{
  "model": "image classifier",
  "dataset": "rendered solids tumbling over patterned floors",
  "train_examples": 195000,
  "targets": ["count", "largest object"],
  "mlp_ratio": 4,
  "head_dim": 48,
  "inner_norm": false,
  "patch_size": [2, 2],
  "init": "lecun_normal",
  "beta2": 0.99,
  "precondition_frequency": 20,
  "adamw_lr_other_params": 0.00074,
  "lr_schedule": "cosine",
  "weight_decay": 0.0,
  "adamw_weight_decay_other_params": 0.01
}
Rows from block 9 of a small image classifier, named by matrix and row number. Rows with one number belong to one neuron. Each number is 128 + 32 x the weight over its row's rms, rounded and kept within 0 to 255. All counts start at 0. Numbers have three digits each.
After each neuron's rows are labels from the 100 images, of 14976, where the neuron reaches its highest value: "peak at" is the part of the image that holds the peak. Only what is clearly more common there than usual is listed. The data: rendered solids tumbling over patterned floors.
# fc1: MLP up (model.blocks.9.mlp.fc1.weight, 1536x384), inputs 320-383
# fc2: MLP down (model.blocks.9.mlp.fc2.weight, 384x1536, transposed), outputs 320-383

fc1.647:128128129111012122125128125124128128130128128128128128124128042128128130146077126119128116115165128128128123178138141134127059128148213132128149128128135125110128128128149122128114062120128128
fc2.647:127128119190166127130133130126128128135128094128128128128128126128129181089153129128128128114143137127128078104072127161128131128138123128128128128128106131167136128128196217128161128128128122
peak at: middle left

fc1.332:128128123122118159129128125128128128128128128128128128112128170128084128128130000128128130145096127128128206119142139255129128132094007128128035128128125126090126128128118127129120128130128069
fc2.332:128128128130085161152128126128128128127128127128128128128128127128129124082142131128128139141135117128128139100115128051128132139129000129128138128128138129129128128128139128131128129128135128
peak at: centre

fc1.53:128130128128175128129128162128131128128132127124129128128128127128128128128128127128128128123127121138128128071136125128130126128128131128123045128128106128152128127128131127128128128128116126
fc2.53:128128128128128128126128125128127130128124128128128128128128128128157122128126182128128128128130128128128129128128129128128127129128128127128143128128255129129130128128128128129128128128128126
peak at: bottom right

fc1.104:128128128128128164128128134130128128128128128128126128121128128108124125128128128129128127164132129128128105128140131142128128150128134128110129128119128128128129128133158127127137130128128128
fc2.104:128128128128129128127128129129128128128128128128128128128128128128128128117124127128128129128128127128128177127127128128126128128128116128128128128128128128165129128128134128145129128128128128
peak at: centre

fc1.640:128128129128127127128128126129128129132128128128124128129128128128131122127128255128128128130121129129128199127128128091128129128129115128125127128131126129128049128128128129128128128127127129
fc2.640:128128128128128128123128128128128128128128128128128128128128128128128128128255000128128128128128127128128129127128128128127128128128128128128128128129128129128128128128128128130128128128128128
peak at: top right

fc1.352:124128127128100000148128122128128128125128128124128128108128128128123104126127143128139096132141232128128137147128130126135123128101102037128128128128178128105125128128133126129141164132128118
fc2.352:128128128128061215131151156124128128129128123126128128142129150129125126128069128134125128128128076129128126121077130128098130129186125129132124129128124127131138134127054114129137142115128133
peak at: middle right

fc1.23:128128126129133126130128130128128128128128128128128128128128130128129127130127108128128128108193114128128120072115128157128134128129128124128130128128127128139128128128133166128137128128128128
fc2.23:128128128131126148132128128128128128128128128128128128252128128128128127128120128128128128124126129128128128128127128126128127128130132128128128128128128128129132128128128128128127129128128128
peak at: centre; middle right

fc1.696:128128127177110062146128081128128128146128128128128128128128077128117132123133128127129124097118104128128137127097122127128077098136119127128057128128128164198114128128128001128115130131128101
fc2.696:130122136042129092159126092128127128128128127090128128127128128129255117130103091126128121076098130123127142082097128129128126171122127123158164130135129093124133127129129255129141127081127138
peak at: bottom left

fc1.157:130128128128255255128128128127128128129128127128127128130128129128126128128128130131128128129128021128128130129131130128128094127128128127128123128128128128128120128128190129128128122129185128
fc2.157:128131128116066077119128121131128131128128114131128128136128128128127128123131128128128129087128128126128169125128128128125128129132126128128128128128128128128128128128149128136127128128128127
peak at: middle right

fc1.250:128128128127000093129128000128128128136128128128128128126128108128157128128125000128128128116155125128128135214107131119128130148086128132128128128128128127105062128128120129133120151128128128
fc2.250:128128128129121129253125118127128128123128130128128128118128134128135110006128149128128122127141129128128161078121127126127115144129097128127154128128128128129148128128118140130128074131130128
peak at: top centre

fc1.746:128128128136128205130128133128128128128128128128128128106128124127129075121128140122128097122131131128128138128131127049124126042129000135128099128128124128175128128128012111127141119127128163
fc2.746:128127129234126128163128128127128128053127126128128130129128145138094097128124128106128131110193128122127162255122129135127106162129144129128142125128147131128132128128113127255132139079128128
peak at: top centre

fc1.205:128128124090129100121128128128128128132128128140128128122128125128255131129136136128128127115131005128128082088232130126092227131135129104128072128128120140146127128128121133127131117150128128
fc2.205:127131128128128000134131136136128127129119127130123128186132129128114154123124100128128130129128130132128128125110127221130035128171149137128128128132128123128092134128160132185127119113124128
peak at: middle right

fc1.164:128128127127102128121128125128128128128128128128128128129128143128127112118132130128128128130129128128128123130156118148129138143034146147128255128128137128144132128128144128128128130153128120
fc2.164:128128129160134121128126240128128128113128127125128133128128234129150125129123230127134125131057130127125119134000136066128125135125122127128174128128143121124152128132130143128123129008130131
peak at: bottom centre

fc1.3:129128119169127129130128128128128128128128128128128128127128128127128079127128127128128129142119110128128126128094128137133148132078122131128127128128131138125187130128121128042144129129128173
fc2.3:126119114152084209175128128128120125077127129125128128120128112128128065112128128128129120117124090127128128130129124125117132128130000207128128128126129130128132128124255129135129096099127130
peak at: centre

fc1.632:128128153134201128130128125129128128128128128128128128236128095128255236020138128128131126114075135128128126128121130128125141127128146065128128128128126128126128128128128136129149135135128128
fc2.632:128144117149086133186129128128128126195128130130128128134128126128122012089072100136130141125133117132128128122255127140115144127128063128128125128128129128128129128128096183130142244116127128
peak at: middle right

fc1.80:128127128128128126127128123128128128122128128128128128128128128127126128129133128128128128127128127127128128128128127126122127128128128130128127128128130128129130128128128128128129128128134135
fc2.80:128129128130128134128128128128128128127127128126128128128128128128128128126128128128128129128127133128129072128128128128128128128120128128128128128128128130128128128128128120128129128128127128
peak at: middle right

fc1.759:128128130142135132105128118127128128129128128130128128119128127131161163109136156127128083000129051128128130122129135152128168094128069140128022128128144144128139128128095131123156123130128131
fc2.759:128128128128119105131128196125128128131128121128129128118128127128129127150127122140130155131231127128128134122131127125117112128159100140128128128128127129128129128128085128139128129108127129
peak at: middle left

fc1.220:128128127128127127139128128128128128128128128128126128128128130128108128130131082128128129126128127128128135123119121128128128127129128128129125128128128135128128128128129128128128128129131128
fc2.220:128128128128115129128129122128127128128122128126128128124128129128130128127128128125128128128127128128128128127127128129127128129128128128128128128129128128128128129128127128128129128128128128
peak at: middle right

fc1.109:130128096038129128128128189125128128116128128143128128098128127128123210092126116131128128127128104128128097135128134129123082255136035128128115128128133128082123128128108126129052106128128135
fc2.109:133128128121215131155133122128127128123128102127128130188129123128116129114128255129128124138144121119128184144130127123117129129148126128137106128129126152128157128128132128128118127126168128
peak at: top centre

fc1.601:128128065127124131120128127132128128136128128126128128033128129128128097128136123114129125129117128128128133127004104140126134131128145128128129128128128091128154128128161135136129126122128108
fc2.601:131129128154187166128177021127125122126128128128125127133129127134127154120060063138128127123144129128128128127255140224098130128129000123130125128134151153128132127127134122162158128121128129
peak at: middle right

fc1.324:128128124129122132128128127128128128132131129127121128127124130128127056138202052127148128128145132142128126128255128124129127136127126101128137128129128129128128129128130128129128129117115122
fc2.324:129129102130006128158128127128128128138106128129128128127138129133125077128129128129125128128116096127128128127123131131106174128104129136128128128131128127128128128127127128124129241119128132
peak at: top centre

fc1.629:128128126152247127121128119128128128084128128128128128053128135128128150133140143131128139120127128128128103135127093123131255114104125130128128128128131095162127128128182238085168128131128128
fc2.629:128128132133137133135128131123126128128128120128126128128128115131130135123078219119130124207127128128128115132114140092118099122144181126130166128128160129170128128128132099162120118068133128
peak at: bottom centre; bottom left

fc1.144:128128137127147132143128128128128128147128128128128128125128171128129125120128083128128128135158136128128114135159189115128130134058081130128117128128127128138134128128204134088127130128128128
fc2.144:128128128132131110118128129128128128129128128128128128126128125128177128131147117128128128128000061128128129122119128127128123128142197128128120128128132171130131128128146119128126128128128128
peak at: top centre; middle left

fc1.0:128128073122150126128128126128128128132128128124128128136128141128146183131143165128129137131187126128128127128130101095116126139000140135128130128128002070154174128128073027117192119124127127
fc2.0:123133128129125205125120113119121125132128128127130112128131127131149133108127104128138113144136144125127186127102169099106013196144126206131222123128233128142109131127129123177138125063128121
peak at: top right

fc1.94:128128127160130126128128130128128127129128128128127128128128128128148127130129108128129128128128128124128128127130128132125127130125000128128128128128181115108128127128129135130127123127128124
fc2.94:129128122132123008129127128128128127131128128128128128128128126128099128129124127126128129121128127128128143148086128128128126128128000128128134128130128128153128128128128128128146137128127129
peak at: top centre; top right

fc1.233:126129114128147133142128128128128128128128128128128128123128128128126128128123128127128124128128125128128135128129128131128083134122128128122133128128198128125130128128123129129137129128166126
fc2.233:130128124128110123118135130127127128138128128126128128127128125128138128129123128128128130114069127128128106127047126128127036128117128128128128128128127126128128128128128128134130128128142128
peak at: top centre

fc1.603:128128128146139128128128129128128128128128128128128128120128128128128128108129128128128129136086136128128187128128133133133128130128000119128129128128131128129128129128136128131129145131114131
fc2.603:128134128135129128104129122128128129128129113130128121127129138128121128132128089124129134129224128132127126186039128127128128128128130133127127126127128128128000128128181128129130128129128128
peak at: top centre

fc1.752:129128128128255139125128132128128128130128128127128128128128131128127144127127120128128124133127128128128012130128128132128126128127128127128107128128128128126127127128139134129120126131147128
fc2.752:128129128122086000081127128128128132128128114133129128130128125128121128127128127128128130126128128124128176122128128127121129129134126128128128128128128128128128128128141129151127129128127125
peak at: middle left

fc1.316:128128092111140104128128107131128128127128128132128128128128055128130132128152121120128127098128127128128126000129136125136130128131041137128151128128136128165060128128235157123132133120128129
fc2.316:128128128134117156122128190128128128128128127128128128128128117128125126141128128128128127130129119129128145115101132135128132127131126128128128128128128127130132128128128127129128113125127128
peak at: middle right

fc1.530:125128124127120057157128123130128128162128129125128128122128127127097135101128060123126132221128126128128128143128128137130130128117128130128128128128124125127133132128129105134128126153152118
fc2.530:129128129151163137128133128126128128128126123128128128128128132128130125117127130128129139127147109127128108123126125222128134128128128119128128128128138112129120125128239128128127138130128127
peak at: centre

fc1.225:128128141123133122177128012128128128149128128128127128130128130128139188108168145126132128188126122128128129132124122126127125134124130124128128128128005129159128128128127129095108129151128127
fc2.225:128108132133150177132128123127126128117127116124128123132128067129128129101148120126136127152133066128124193130122168131084052169156138127141149128128139126124124126141128165151084165045127178
peak at: bottom centre

fc1.353:128128127127125136128128122128128128128128128128132128128128113128128128128134128128129128111124128125128208128128122123128128128128128129128128128128129128128127128128129128129128126128143131
fc2.353:128129128129122131128128128130128128128128128126128128128128127128128128110128128128128130131104129128129127127128128129128128128127130128128128128128128130128128127128128128129128128128127129
peak at: centre

fc1.219:128128149128190117128128128129128128131128128128116128131128130135139126130124072137128130128128128128128130141128126125128123128188168130128000128128128112130134128128140133046113117128127134
fc2.219:128128136124090129128129088127126128187128127128128128131129126129131128126128121129130128128092129128128125184126128125125169000130147131130088130131185128128133130128128128130128081125128129
peak at: bottom centre; bottom left

fc1.452:112128128126128135127128131127128128128128128127122128128128131128123075132136101127139128127142132128128112129127128128128128128128132126128127128127127129126123128133132128128099129067055122
fc2.452:128128128131062128129128094128128128142127128128128128127130125128130076127103127130127128133105094128127129153128130129118131127124123137128128128129128128128129128128110128130138153128128130
peak at: middle left

fc1.87:128128127127125129129128114128128128126128128128128128126128123128113113124119134128128137121177167128128137211129128132128131149130000130128241128128143131132056128128086127128149130128128129
fc2.87:131128131174178100131129154125128128000128128110128128148128131137132124042118128127127129100133162128128082056091128091127103089046000153128116128129146164104120128128145128131126034107133127
peak at: top centre; top left

fc1.730:128128128074226123128128175127128128127128128128128128127128128143114255138097112118128128118126148128128152107144125131124127120140099128128089128128126121194130128128115062127113133120128052
fc2.730:128128133152203116102138140128128129084128128128128128138128153128128128000128115129127128128099127125128127045125139078128135133128094129131135128124131128127129115128255128168130132113135129
peak at: centre

fc1.536:129128128130124081213128128130128128128128128128128128131128130128078127132128129136128124100129129128128129130127128111128000172128060109127123128128128097060096129128134114141105113131128131
fc2.536:135128037133130127195128145122129128131128124132121128184128128101128123094129126128128137194128092128126213129128158135095200161160126128130000106127127131125123128128185126129128126126140128
peak at: bottom left

fc1.724:128128128128129221123128081128128128128128128124128128169128126136000108186139057124130128220134114128128239115112064133127127133122108127128128128128146106118146128128129000136128122106128127
fc2.724:127128128128090132131131129128127127126128127128128128128128136129037131127128131128128128128123057127128148117105132133129146130116000128129125128128133127129127128137127198111126129066129147
peak at: top right

fc1.21:128128128129109136158128129128128128127128128128128128098128128128114140127128040114128128142060085128128124128099129117128130080125074128128128128128130128106140128128128004128130130128128128
fc2.21:128128130150129128047128124128128128128128128128128128128128125128114130092128128128128128001175069128128127124137128128128086126094115124128137128128131127112142128128137144129125128129096128
peak at: middle left

fc1.152:127128109124135166125128136126128128130128127128113128128128148131128242131085121128128130105121119128128064090129128107124003130173129124128255128128147125115136128126114031127127151121118102
fc2.152:137120073128169128124135131129127128117128128126129128127129148128128129130083130131128127071121126128128079122115129124127000131128236107128128122128129123129127127128102128138129117128129128
peak at: top centre

fc1.566:134129149084126082098128141114128128000128128129128128117128114126107164126076124127129144127128121128128088137090125073126064126067166174128108128128130172101129127129098118117127122129128105
fc2.566:128128128128144128128128121128128128123128128128128128128128128128155128128128130128127126122157127128128127128127127127126127127122130131129128128128131129129131128128124128128123128128130128
peak at: centre; middle left

fc1.484:128128135129142127128128134060128128138128128128128128123128000114128129148118154128128128074162128128128129128094132128106139140128144117128116128128122121128123128128139124128115124130128128
fc2.484:142128120128129158194134145126128128128128127145128128159128128128120123115127119134128127145158113129123136121103129137127091129164000137130083124128134129131121128128191121141126127060128127
peak at: middle left

fc1.145:128127147126133128128128166127128128120133129128111128129128130128128128128128059128127130126128126127128129186128128122127233125034136129135108128127000128044128127128137128128126128127153127
fc2.145:128128128128132125123127120128128128126128123128128129128128126129128128128126255128128130113128128128128129153128128128128126000122139128128036128128000128128129128127127129136089128128134128
peak at: top right

fc1.690:128128128126128143129128133128128130133129128122136128128128127129092125118128128127127127128128127129128128128135129127129128137112129129117106128128122132129125130128122122128054129128105127
fc2.690:128128128128127128125128127128128128128128128128128128127128128128124128131126128128128127111128128128128130128128130128121128123128128127129156128129128130128128128128128128135128128125128128
peak at: top centre

fc1.360:128128128128128125120128128130128128128128128128133128128128128128166134106099128128128128130129119128128128155128128126128147128000127127128255128128136128128128128128128129129130130128124123
fc2.360:128129128139130128128128134126127128127129128127128129128128128128139127134129139128128124255131128125126126120130130128127129245128130128128184127128136126166128128128129129128128128121130130
peak at: bottom centre

fc1.531:128127131171148200128128120129128128129126128127125128135128132127129123127133128128129127128000149130128133129128139125129128128127131130129115128128125128128114128128128128128128128126127133
fc2.531:128129128115127125129128124128128128128123128124128128128128128128134107128129125127128128127166125127128128127036128128128128128126128128128128128129128133128128128128130127129144128128128128
peak at: centre

fc1.676:131128127128255117128128128118128128128128126131128128126128128128128130128128129129128128129128131128128128150202127152132133112170127114128124128128118106112106127127128129127121118124141128
fc2.676:128125128131010134255129127128127129130128127132128128128128128128129081124126128127128128126128127128128128122129127134124255107129000128128121128133129137128128128128161113144130123131128128
peak at: centre; middle right

fc1.65:128128126137128128128128125128128128128127128128128128128128121128130129132128147128128126128126128128128128128128127128127087128128129128128127128128107128126125128128128128128128139129110127
fc2.65:128128131130122133129128128127126128128125123128128128128128128128255129128127124128126128128126128126128128115128135128113167126194125129128128128131128127128116128128128127128128128126128128
peak at: top left

fc1.482:128128128124125133000128131128128128128128128129128128123128127127154196121126112125128128127155136128128129128146133136128132198138135223128130128128128131126132128128118128125111129128128136
fc2.482:128128129096132214134128131128128128131128129128128128125128139128125125118213097132128128061000130128128115126140125146127142128129123128128129128128110128128128128128127127137144144127123131
peak at: middle left

fc1.134:128127128111128134128128118128128128123128128161128128079128095128124149128128117115129128128128139128128125084136102177091119121255159128127138128128098108137121123128130136128133128124130129
fc2.134:113127165128142109131146132128115128128097128109128129137128128149152133126128099138128131126152134092127125129145156148112195128161113139140129129157050126127125120128129133138128117087128128
peak at: top left

fc1.395:127128127127142058013128105126128128140128122129128128223128126118169141126236192140076131126128093128128128124085073125123130132128134139128144128128128128234169128128145121133131146128128074
fc2.395:128128127129149128128128135128128128132128128128128128128128128128127131125128126128128128131121129128128132128117129128127128128133123127128129128128128128128120128128128128128128129127128128
peak at: bottom right; bottom left

fc1.198:128122120101128128211128146127128128124136129107132128128128164128128114129136128131149126137132127125128127053129129129133129127128140128126128128123255128153128128132129125150140126130115128
fc2.198:129129129131130125128128131127128125128127124128128129128131126126128127145125128128128128110129128128128127129127138128126128128029169128129128128134136126128128130127129129128148095128138128
peak at: top right

fc1.124:128128128128117071145128128128128128128128128128122128057128142127118126127127124129154120093143129128128083133132131107128087165128126131128127128128149130121121128127131130129113114128070130
fc2.124:132128128000255091197132128128127128104128125127128128133128136138122127128127219128127126134131114126124192129124128064125125137128120118130119128128136128107128128130129134128084128126128131
peak at: bottom left

fc1.704:128128119128185062089128129128128128142128128128128128123128159128151255119134156127128128119255149128128149126116126152128128161090093119128128128128117128194146128128123128127126130129128130
fc2.704:128128128128125102136126137119126128128128128129130128169128134128129130126042128130128128171128255128127131132120128101121080149135162127129133128128111128135128128128133118131118136118124128
peak at: bottom right

fc1.409:129128123119128169155128130128128128128128128128128128125128129128126103128113122128128134127134130128128159127137131134118149127120205102128102128128128131128132128128178116121124125127128137
fc2.409:128127098190061130112129000128124126130128128128128128126128127130127128131129128128128128127113080134128130169125132137125129128189123128128128128130128128129134129128228133186128161124127128
peak at: centre

fc1.612:142129128128128127128128129126128128134128128149128128128128129128128128128123123128130128128127128128128129128128126128127103127255128126128130128128118131068129128128127135117118128128122128
fc2.612:128128129135128128130129128128124127128127128123128130129128128129152128129128110128128129118129128127128128122125129128119133128126127128128255128136128127233122128128129128128135128126128128
peak at: top left

fc1.455:128124126127128123114128129128128128126128128128129128129128129128124151128124119128128133060127128128128062101132118128128127128249247119124129128128202124097123130128127104128100122128094124
fc2.455:135128128130129116108130128142128120131128128128128128196128157128166255127129200135129128127134126124128128128024125128128179119232208127135124128128135132070128127128128128141166070128131128
peak at: bottom centre

fc1.551:125128110127129128161128111114128128114128128128128128130128102128131148134110089120128136129128132128128065122128126128128068073128117132128199128128125129127109128128128129129136104116128133
fc2.551:132019146125137135133128082119108128122121127122129127118127129118129128125128217128130128126126109128128128128128169126125130090133128128149126128130129131081131129128128092141128141100185128
peak at: bottom centre

fc1.125:128128122135134129129128255128128128131128128127128128103128129128128135127126121129128128134125114128128174000127126135124114166089088141128147128128063128114176128129125127132128128128128137
fc2.125:125127135129102160121128137127122128135128129128128128128128014130123104127126115128128127125143138115124152000123181128127128255129020111128132126127138128193131128127095134135130128112127125
peak at: top centre

fc1.688:128128129137128128147128128129128130128128129206129128143128127128128129126127127129128128129135125129128128128132136128128128128128124131131120128128128130128126128128200128128134094131128128
fc2.688:128130128128128128128128128128127128129128126128128128128129128128128128128127128129128129128127125128129106127128128128128128128128129127128128128128128128128128128128128128128132127128128128
peak at: middle left

fc1.574:127128121141139107202128129128128128129128128174128128120128128126160128134128118128128128092127099128128141132133128118130133132127140128126128128128128128128128158128130107128128127132126124
fc2.574:128128127131164175000128124131120128126127126126127136120128128128121116122179118129129128100202124127128133145000128128122130128128124143128127127128128128128131128127133108119129128128134128
peak at: centre

fc1.203:128128126127126010129128116128128128134128128149128128126128174123135186125128134126130118041100137128128094153127137145122119082104128125128086128128119136130126128128196160131125083133128129
fc2.203:128128122138122149255128031128128128141128123130125128141128128128130126134106078129131166000125077129128165146127127126128132127202149104130128128145128128129128127128158000140142132121124128
peak at: centre

fc1.399:128130129137183135107128128128128128128129128128131128128128126128128129126129129125128128128129144128128128146127129136128128128128125131129129128126129128142126128128125128128128129128151126
fc2.399:128128128131128103119130123128128128123128126128128128112128128128130163128125125128128133128128125128128129126128129128128128128128128127128128127128128128128128128128127128129130128128128128
peak at: middle left

fc1.208:128128128131136097255128119128128128128128128128128128179128124128140255128127043128128128137138110128128120128130137143128132127132111088128165128128126150208157128128129089128129128128128128
fc2.208:128128124129137063120126142128128128128128128128128128130128128128097133131128112128128128127130126128128060122125129127128128128128150134128127128128129128128130128128128195128128143128128128
peak at: middle left

fc1.111:128128179124169124129128126156128128128128128129128128124128119128091245135127101115130126128130143128128108128124110129120129132113103133127127128128160128127163128128096024134128131128128133
fc2.111:128127128103123134204158128128128129089128125115128129190128134128112042126000244129109120131190131124128149127089128126123138195128128128132106128128135106126128128128129141098130120130128128
peak at: top centre

fc1.298:128128129128128127126128128128128128128128128129129128134126123128136128128255175128128126128128150128128134128128128126128131127131128129132124128134128129128128129128129129128131127128128128
fc2.298:128128128134127128127128128128128128128128128128128128128128128128128140128128000128128128128129125127128131125128128128128127128125128128128128128129128128128128128128124129128128128128128128
peak at: bottom left

fc1.47:128128123084145128128128149128128128129128128128128128124128182128127202138134143128128127057125147128128129102077134099121133177132125123128093128128129128134138128128132123113131131129128133
fc2.47:128130128128161036178128134119128128098130122128128131128128128129127108121035127129128126168127137122118154151126132125053147131134132128138099128128128129128128127146129133129117122128164128
peak at: bottom right

fc1.76:130129116127123127185128129128129128128128127128142128078127138128129150128129097128145128128135128126128086131149118114128129156128072129128127128128145128117128128128147128128111124128102128
fc2.76:130125128121255042160129128128128128125127128128131128155128131128111128128128255128128128134128122128122130129126128127126127136128128134134127128128216140106128128130128131128114128127128129
peak at: top left

fc1.705:128128131089128027127128125138128128126128128128129128110128149128132000130101014132128128123109129128128128128114112129128122144096142123128102128128121119137142128128127127134111120130125132
fc2.705:128128128128127140125135112134140120117128113127128128116128128128128128117060128127128119128255116128130118108086125119129128127147000130134128128128128128129131128129187120132128128124153126
peak at: centre

fc1.592:128128128122124121128128137129128128128128127120136128128128135128132128128128126129128128128130122132128070127145129130131128125128137114129121128133128129124115131129130125133126107103120129
fc2.592:128128129128128128124128128128128128126128127128127128130129127128128128126128255128128128128128128128128136196128128128126128108127128128128094128130138128115129128128116127130128110127134128
peak at: bottom centre; bottom left

fc1.518:128128079128103153135128125133128128127128128128128128114128107128123130130128083127128128121133138128128130013164129150129128122124075130128072128128145129132132128128144176128128139126129113
fc2.518:128128127131015129077141153128130128128128128128128128049128128129067131255128114134128145128027125128128153113041128130127128127128033133128128128127123121131128132127129130128147255128128123
peak at: top centre

fc1.313:129128128101127047131128127129128128130128128128129128128128126128139127127124129128129125134126115128128130129128126127131130128128129124122129128128122128171132128128169131127116128128128120
fc2.313:128128128128128128128128128128129128128128127128128128128128128128137128128128127128128128130128128127128130123108128128123128131138128127128131128128126128128126128128128128128126132125128129
peak at: bottom right

fc1.93:129129128130120128128128128128128128130128128129127128127127128128122135130128128128128128127122131128128127129128127128126000123128129125128127128127112128000085129128128129129128130129116129
fc2.93:128128134129128128128129127128128128125128128128127128128128128128184128128128128128128128128128128127128128126127130128126135121255128129128127128128128128128125128128128127130128128127130128
peak at: bottom right; top left

fc1.684:128128057130148157121128129124128128130128125117128128128128179082133210163113121124128130118080120128128000121134128129122016188139138093123255128128180120122137128128119080127132129118124107
fc2.684:130126115129226123101126131129122128105128075124128130127128198128056131129024153136128124123100123128128130120000129124126124113128168072129146122128130126130131124126057130175060079128130127
peak at: top centre

fc1.39:128128109074087129118128096127128128128128128127128128170128128128038091128161126115151112207142128128128132063138071069128130129020103104128129128128124115129154128128136130134128127121128128
fc2.39:128129123144015189139143145124116122129128128129128128128129129130127100125092129128128128126156101128164134127121128232127138128124020117130124128128129119118130129128103091126128172127132203
peak at: middle right

fc1.260:128139128128127126133128128128128128131128128128128128129128127128128128130133128128128128000128140130128126129129128126128129126128128128130127128128127130128129129128129127133129129128122125
fc2.260:130127128130116128128131128128128129128128123128128129128136128129075128132127128128122146128131118127127129117115128128109155126128018129128123128132128128128128129128127127137132128127128128
peak at: middle left